A small masked spectrogram model, trained from scratch.
Data: trained on strings of digits, spoken by a formant synthesiser in many voices, 48.2 epochs.
Rows from block 7 of the encoder of a small masked spectrogram model, named by matrix and row number. Rows with one number belong to one neuron. Each number is 200 + 40 x the weight over its row's rms, rounded and kept within 0 to 999. All counts start at 0.
After each neuron's rows are labels from the 100 clips, of 14976, where the neuron reaches its highest value: "top examples" is what is common among them. Only what is clearly more common there than usual is listed. The data: strings of digits, spoken by a formant synthesiser in many voices. In brackets: how many of the 100, against the usual share in percent.
# fc1: MLP up (encoder.blocks.7.mlp.fc1.weight, 576x192), inputs 0-95
# fc2: MLP down (encoder.blocks.7.mlp.fc2.weight, 192x576, transposed), outputs 0-95

fc1.343,200,200,202,200,327,194,205,200,200,213,214,202,200,0,200,196,190,200,200,88,200,200,200,199,200,199,200,200,175,200,200,200,208,255,200,200,200,200,208,222,200,200,193,154,201,200,200,200,202,74,205,200,0,200,163,200,98,200,200,200,200,200,200,200,200,199,202,121,216,200,200,200,269,200,200,200,200,200,200,208,175,200,238,258,200,204,224,200,200,200,200,200,104,237,212,200
fc2.343,200,200,233,211,200,200,202,203,200,204,200,206,200,179,204,200,229,203,200,0,157,206,200,200,159,192,163,166,190,200,202,166,191,202,140,178,195,200,206,190,200,200,202,200,268,178,200,201,200,80,200,200,207,200,248,206,200,200,196,200,0,197,204,201,199,200,135,200,200,200,181,200,104,200,200,200,202,250,195,200,198,151,280,195,203,200,220,214,198,214,200,81,172,121,200,237
top examples: white noise (75 vs 11.7); number of digits: 1 (40 vs 19.9)

fc1.222,197,200,202,195,200,136,217,204,186,199,158,200,199,255,70,251,200,222,197,200,197,203,200,203,199,277,199,200,197,201,202,199,200,193,240,188,199,199,200,199,201,255,200,216,200,194,203,200,200,187,200,200,200,186,204,199,212,225,194,200,194,160,222,200,188,188,230,38,20,201,199,203,157,200,200,200,200,198,201,203,198,200,200,204,217,218,213,197,200,192,200,200,208,202,197,208
fc2.222,205,191,236,206,190,182,165,222,200,146,200,215,172,200,352,219,226,188,198,194,200,204,200,202,210,161,200,201,200,176,202,248,206,205,170,218,200,181,202,200,201,220,184,200,200,200,200,200,202,193,196,209,196,195,201,181,196,201,200,201,198,201,201,202,196,200,201,199,292,180,200,200,196,201,221,198,197,200,203,187,205,200,200,208,201,136,200,200,200,291,200,199,200,184,200,168
top examples: "zero" (63 vs 26.4); first digit: zero (31 vs 9.6); last digit: zero (27 vs 10.3)

fc1.38,211,200,200,200,200,200,166,199,31,80,185,203,200,200,197,225,191,201,218,200,200,201,289,207,346,191,201,161,198,206,365,192,208,153,200,176,195,196,238,211,198,200,201,172,200,203,221,127,198,155,222,174,187,201,205,173,200,188,200,199,199,259,203,212,202,200,200,199,200,182,200,239,219,201,201,200,201,204,194,170,187,201,159,200,200,191,264,269,201,200,193,246,183,197,200,280
fc2.38,108,198,202,204,196,195,238,217,211,199,201,191,165,200,201,202,199,200,199,149,200,268,200,203,199,194,212,159,0,200,38,202,205,199,152,203,206,201,167,200,202,226,199,201,219,205,201,219,191,198,200,201,195,205,182,217,215,200,200,193,236,203,199,207,200,184,196,232,207,201,177,219,183,220,203,197,191,196,200,219,257,263,200,199,183,200,171,143,202,223,222,197,236,240,228,200
top examples: "two" (97 vs 27); reverberation (87 vs 34.6); number of digits: 5 (45 vs 19.5)

fc1.234,175,168,194,200,200,208,200,200,192,198,395,195,198,201,176,247,200,192,201,200,204,200,200,204,202,253,197,200,208,200,366,202,202,199,200,209,190,186,13,174,198,201,200,201,200,210,264,201,194,197,187,200,195,182,209,200,264,200,177,172,201,200,203,200,199,196,199,200,416,187,261,200,200,200,206,196,201,198,199,229,200,210,152,199,157,216,199,200,166,207,166,164,200,200,205,200
fc2.234,200,247,215,223,210,200,200,204,175,200,110,193,199,200,201,195,176,200,200,197,200,200,235,201,197,190,213,174,176,200,0,184,199,200,200,185,219,202,323,200,200,197,194,180,200,189,124,205,184,199,269,188,200,200,200,200,192,164,201,279,252,198,205,258,200,200,131,199,0,167,194,204,229,236,200,168,205,199,163,198,200,201,286,199,352,199,199,201,194,195,200,200,201,215,171,201
top examples: "two" (99 vs 27); reverberation (89 vs 34.6); number of digits: 5 (51 vs 19.5)

fc1.408,227,213,200,207,201,200,206,196,201,207,200,183,206,200,195,200,194,200,200,132,200,218,200,89,104,0,142,288,134,212,198,200,199,201,93,200,201,209,200,195,200,201,208,197,183,200,200,200,184,200,131,200,200,264,340,199,192,190,216,200,184,200,188,212,200,271,200,159,206,182,218,196,219,200,200,164,243,197,202,194,193,200,193,206,199,204,201,195,195,211,200,203,185,199,200,200
fc2.408,192,241,199,200,210,199,214,200,200,202,200,200,237,184,206,109,126,59,200,139,202,199,189,200,200,334,360,199,295,204,231,156,245,200,200,208,200,158,275,201,200,200,37,200,200,200,199,197,191,200,200,158,211,200,200,157,203,200,200,200,162,200,200,200,200,175,200,200,233,211,200,200,200,198,255,170,198,198,258,200,200,200,165,200,200,202,278,200,198,200,200,241,201,143,200,261
top examples: "zero" (65 vs 26.4); number of digits: 5 (41 vs 19.5)

fc1.378,187,225,200,200,198,188,200,190,200,200,215,200,164,200,201,200,200,200,200,131,200,147,200,200,200,200,202,200,192,200,200,200,219,200,191,201,200,201,200,224,202,400,210,200,177,177,200,154,578,200,184,200,198,195,200,200,204,200,199,221,165,200,200,200,200,200,182,200,198,200,202,207,200,191,193,210,187,196,200,196,200,200,197,200,203,194,199,210,207,200,199,200,200,193,200,201
fc2.378,200,200,200,200,37,200,200,200,200,272,200,194,195,178,200,28,200,200,200,200,200,200,200,185,165,201,200,199,200,200,200,200,203,200,196,266,202,173,307,200,200,440,186,200,200,200,200,204,173,200,200,200,200,219,220,214,118,200,200,195,202,200,200,200,154,200,91,36,200,239,200,200,270,201,200,203,199,103,200,200,348,200,200,200,200,215,312,200,200,200,200,100,199,200,193,200
top examples: "zero" (60 vs 26.4); voice: child-like voice (56 vs 25); first digit: zero (30 vs 9.6)

fc1.118,200,351,205,194,200,201,13,239,237,214,160,98,160,212,203,197,200,195,159,160,192,210,198,198,195,201,199,215,201,205,201,267,190,212,206,113,167,200,186,155,191,202,265,232,197,198,202,101,195,208,200,200,223,207,207,0,195,218,226,227,82,210,200,200,203,200,198,199,200,200,417,202,224,201,200,189,189,197,200,200,202,168,132,195,204,114,197,220,188,220,192,200,199,208,200,206
fc2.118,60,35,201,200,200,199,330,198,199,199,200,248,230,208,203,200,200,224,200,187,188,204,194,200,204,188,243,186,93,186,171,143,202,201,223,251,200,208,209,200,211,192,197,200,200,200,206,215,201,221,182,195,204,164,205,463,158,229,189,200,261,203,198,200,216,211,231,197,189,200,78,235,201,194,222,184,169,203,202,189,199,202,372,206,200,248,200,237,200,202,212,201,235,201,200,168
top examples: "zero" (100 vs 26.4); reverberation (86 vs 34.6); voice: child-like voice (51 vs 25); number of digits: 5 (48 vs 19.5)

fc1.225,282,168,200,200,337,200,222,200,200,204,200,200,276,169,69,80,153,166,200,200,200,200,200,169,200,200,200,200,200,200,200,167,190,200,205,200,200,234,79,200,173,194,229,200,145,195,228,204,200,145,163,200,200,200,189,216,200,201,200,192,239,200,200,200,205,200,200,204,200,200,200,200,237,200,200,194,248,200,200,223,200,200,200,200,200,143,298,199,195,178,201,203,200,233,214,208
fc2.225,200,197,207,190,218,309,198,200,200,200,197,198,200,200,200,203,200,197,205,200,197,206,199,200,203,196,200,122,201,200,200,204,200,200,200,200,212,270,200,186,200,184,200,225,200,200,200,202,139,200,200,200,218,200,240,200,200,202,202,204,200,291,200,199,200,200,187,200,200,196,209,200,192,200,205,204,200,200,200,200,200,198,200,200,200,200,186,200,195,200,198,201,164,202,202,199
top examples: white noise (70 vs 11.7); thin (high-pass) (32 vs 11.9); first digit: six (27 vs 9.9)

fc1.17,253,200,200,193,198,199,204,202,167,157,210,172,201,214,198,200,200,197,217,207,196,196,200,229,199,218,188,193,202,200,179,170,205,201,200,199,202,173,311,200,250,201,206,198,199,201,200,208,242,210,168,211,202,310,192,241,200,200,205,204,200,199,201,196,197,201,202,150,200,193,208,199,192,200,202,205,196,192,198,0,201,197,197,187,201,221,203,161,200,194,212,200,200,186,200,192
fc2.17,199,198,199,200,201,201,211,201,101,99,196,203,200,154,194,200,202,197,223,232,201,200,202,304,200,195,202,310,145,204,239,233,209,192,196,184,182,197,200,59,147,199,98,194,199,323,203,200,200,153,229,182,198,177,190,201,199,231,200,202,181,197,209,247,200,199,200,215,209,212,195,193,127,197,200,202,217,191,246,200,199,201,172,228,128,0,190,202,201,203,281,200,199,201,118,205
top examples: "zero" (58 vs 26.4); "six" (54 vs 26); number of digits: 5 (50 vs 19.5)

fc1.144,199,200,200,200,176,138,200,202,151,201,200,289,200,407,243,200,148,200,200,201,295,200,243,137,200,211,206,153,200,200,164,200,200,248,195,69,221,200,200,200,228,200,212,196,200,292,344,200,126,202,200,200,200,200,200,200,200,207,195,199,213,200,202,127,200,194,200,196,200,200,210,200,223,201,199,208,204,200,200,200,200,200,200,242,196,200,200,149,200,200,200,200,165,163,200,200
fc2.144,195,203,199,146,200,200,205,204,200,200,200,200,200,200,201,200,200,200,196,200,198,198,59,200,195,194,186,200,200,200,202,202,200,200,201,199,200,200,199,200,200,200,199,205,200,201,199,200,200,200,179,200,200,200,195,200,200,200,200,199,192,200,200,200,200,185,200,200,204,193,199,201,242,200,216,247,200,111,200,215,259,200,200,199,199,204,182,210,200,200,214,200,192,197,200,191
top examples: "two" (100 vs 27); last digit: two (50 vs 10.1); first digit: two (40 vs 10.2)

fc1.488,200,200,200,199,203,203,195,130,203,200,258,255,200,201,37,275,201,198,240,174,205,199,196,397,202,200,191,200,90,200,200,169,200,178,207,151,200,200,201,200,188,175,274,205,200,200,201,202,200,200,100,190,200,201,197,183,205,214,200,198,215,199,205,185,201,200,167,200,200,200,200,184,200,200,185,205,229,183,200,200,201,200,172,199,179,200,202,326,200,212,268,204,200,191,215,338
fc2.488,229,200,234,170,158,200,200,200,200,206,152,171,216,209,278,175,185,200,185,214,229,204,199,134,199,215,197,204,210,239,222,212,203,207,199,203,209,116,212,233,209,204,133,201,200,192,208,197,182,192,204,217,198,193,176,200,191,201,200,200,265,200,200,202,198,199,209,178,201,200,204,232,199,200,201,229,202,200,203,199,202,218,210,202,202,279,200,148,204,200,178,200,200,218,200,115
top examples: "two" (99 vs 27); first digit: two (46 vs 10.2); rumble (42 vs 12.6); last digit: two (31 vs 10.1)

fc1.228,198,200,198,200,194,195,201,193,200,0,201,187,302,199,200,200,200,200,192,204,204,199,203,200,194,201,208,201,174,200,228,406,200,207,200,200,199,198,200,200,241,200,193,200,200,198,0,205,200,200,191,204,199,220,200,82,200,201,201,168,200,200,207,213,200,188,200,199,181,200,197,199,194,206,197,200,196,208,200,200,200,200,207,200,201,234,198,187,200,202,193,191,197,200,199,164
fc2.228,204,196,203,205,200,214,206,200,224,418,192,254,161,308,248,200,200,201,342,192,197,197,244,210,198,188,197,120,192,198,185,97,217,192,199,176,205,123,202,204,195,193,211,200,218,226,287,187,200,210,192,197,195,157,200,263,212,199,207,200,248,200,197,195,203,200,346,200,197,133,198,200,196,197,179,171,244,200,200,198,280,249,227,200,197,205,207,209,200,274,237,200,364,205,106,205
top examples: "two" (99 vs 27); first digit: two (38 vs 10.2); last digit: two (37 vs 10.1)

fc1.443,179,189,270,200,202,200,200,199,200,201,200,133,206,191,200,166,200,200,213,200,209,197,199,171,202,200,200,200,171,200,202,315,243,228,174,200,200,200,201,212,163,244,207,191,125,235,207,200,200,47,194,189,194,200,200,216,137,185,201,200,200,200,200,198,206,141,153,200,290,201,175,200,200,200,219,200,249,200,200,220,200,200,145,186,199,200,321,200,200,199,215,401,199,196,224,217
fc2.443,201,200,200,197,218,230,199,199,200,200,200,200,200,200,200,205,203,200,200,231,200,164,200,210,201,198,217,261,242,45,200,145,194,200,193,198,289,201,211,209,202,194,200,200,200,200,200,193,198,200,200,200,158,214,202,201,200,200,176,200,205,183,200,215,211,250,153,200,199,200,200,123,201,188,198,200,385,217,199,200,244,200,144,186,223,197,200,183,201,198,207,193,224,200,192,200
top examples: white noise (36 vs 11.7)

fc1.257,202,200,191,177,213,186,209,109,200,202,455,227,200,153,196,204,200,200,243,200,193,272,202,200,200,200,208,208,210,200,200,336,237,200,200,161,196,247,199,200,200,91,204,201,220,197,200,177,201,205,200,188,200,179,186,193,203,198,200,288,0,190,200,200,200,208,185,204,206,196,200,199,206,162,204,267,200,200,187,200,199,200,200,193,0,188,230,251,199,200,132,200,198,200,200,193
fc2.257,196,237,201,193,200,209,160,343,144,205,0,75,231,289,214,200,171,200,200,197,201,204,200,199,200,203,200,194,160,210,169,114,199,201,184,198,205,194,195,191,204,200,112,198,286,199,162,191,200,200,205,196,217,202,200,212,189,186,187,0,271,212,201,204,201,189,200,187,200,203,111,206,185,202,212,160,200,200,199,200,200,173,183,200,366,283,200,183,201,236,303,193,189,199,200,224
top examples: reverberation (100 vs 34.6); "seven" (83 vs 26); number of digits: 5 (43 vs 19.5); first digit: seven (39 vs 10.3)

fc1.411,200,198,200,186,173,205,199,157,74,208,208,164,261,205,179,152,200,200,216,200,192,200,200,202,200,200,129,197,210,200,200,200,200,261,204,200,207,200,119,200,154,203,200,200,249,200,200,190,200,182,168,69,150,209,220,203,210,200,226,18,200,169,200,223,200,201,178,165,177,200,288,197,186,200,200,198,278,196,188,200,187,239,293,200,219,209,200,202,208,229,199,181,200,284,200,200
fc2.411,200,201,178,200,192,198,200,200,200,200,200,200,200,200,199,200,200,200,228,200,200,226,171,137,230,201,201,0,200,226,200,193,200,200,93,200,200,200,222,180,200,227,201,200,200,211,200,199,166,200,230,170,235,201,200,201,200,196,200,214,200,239,200,201,200,195,200,257,200,59,200,342,263,200,202,179,207,207,148,201,433,200,200,200,209,198,200,200,205,200,200,200,200,245,200,200
top examples: reverberation (89 vs 34.6); number of digits: 5 (40 vs 19.5)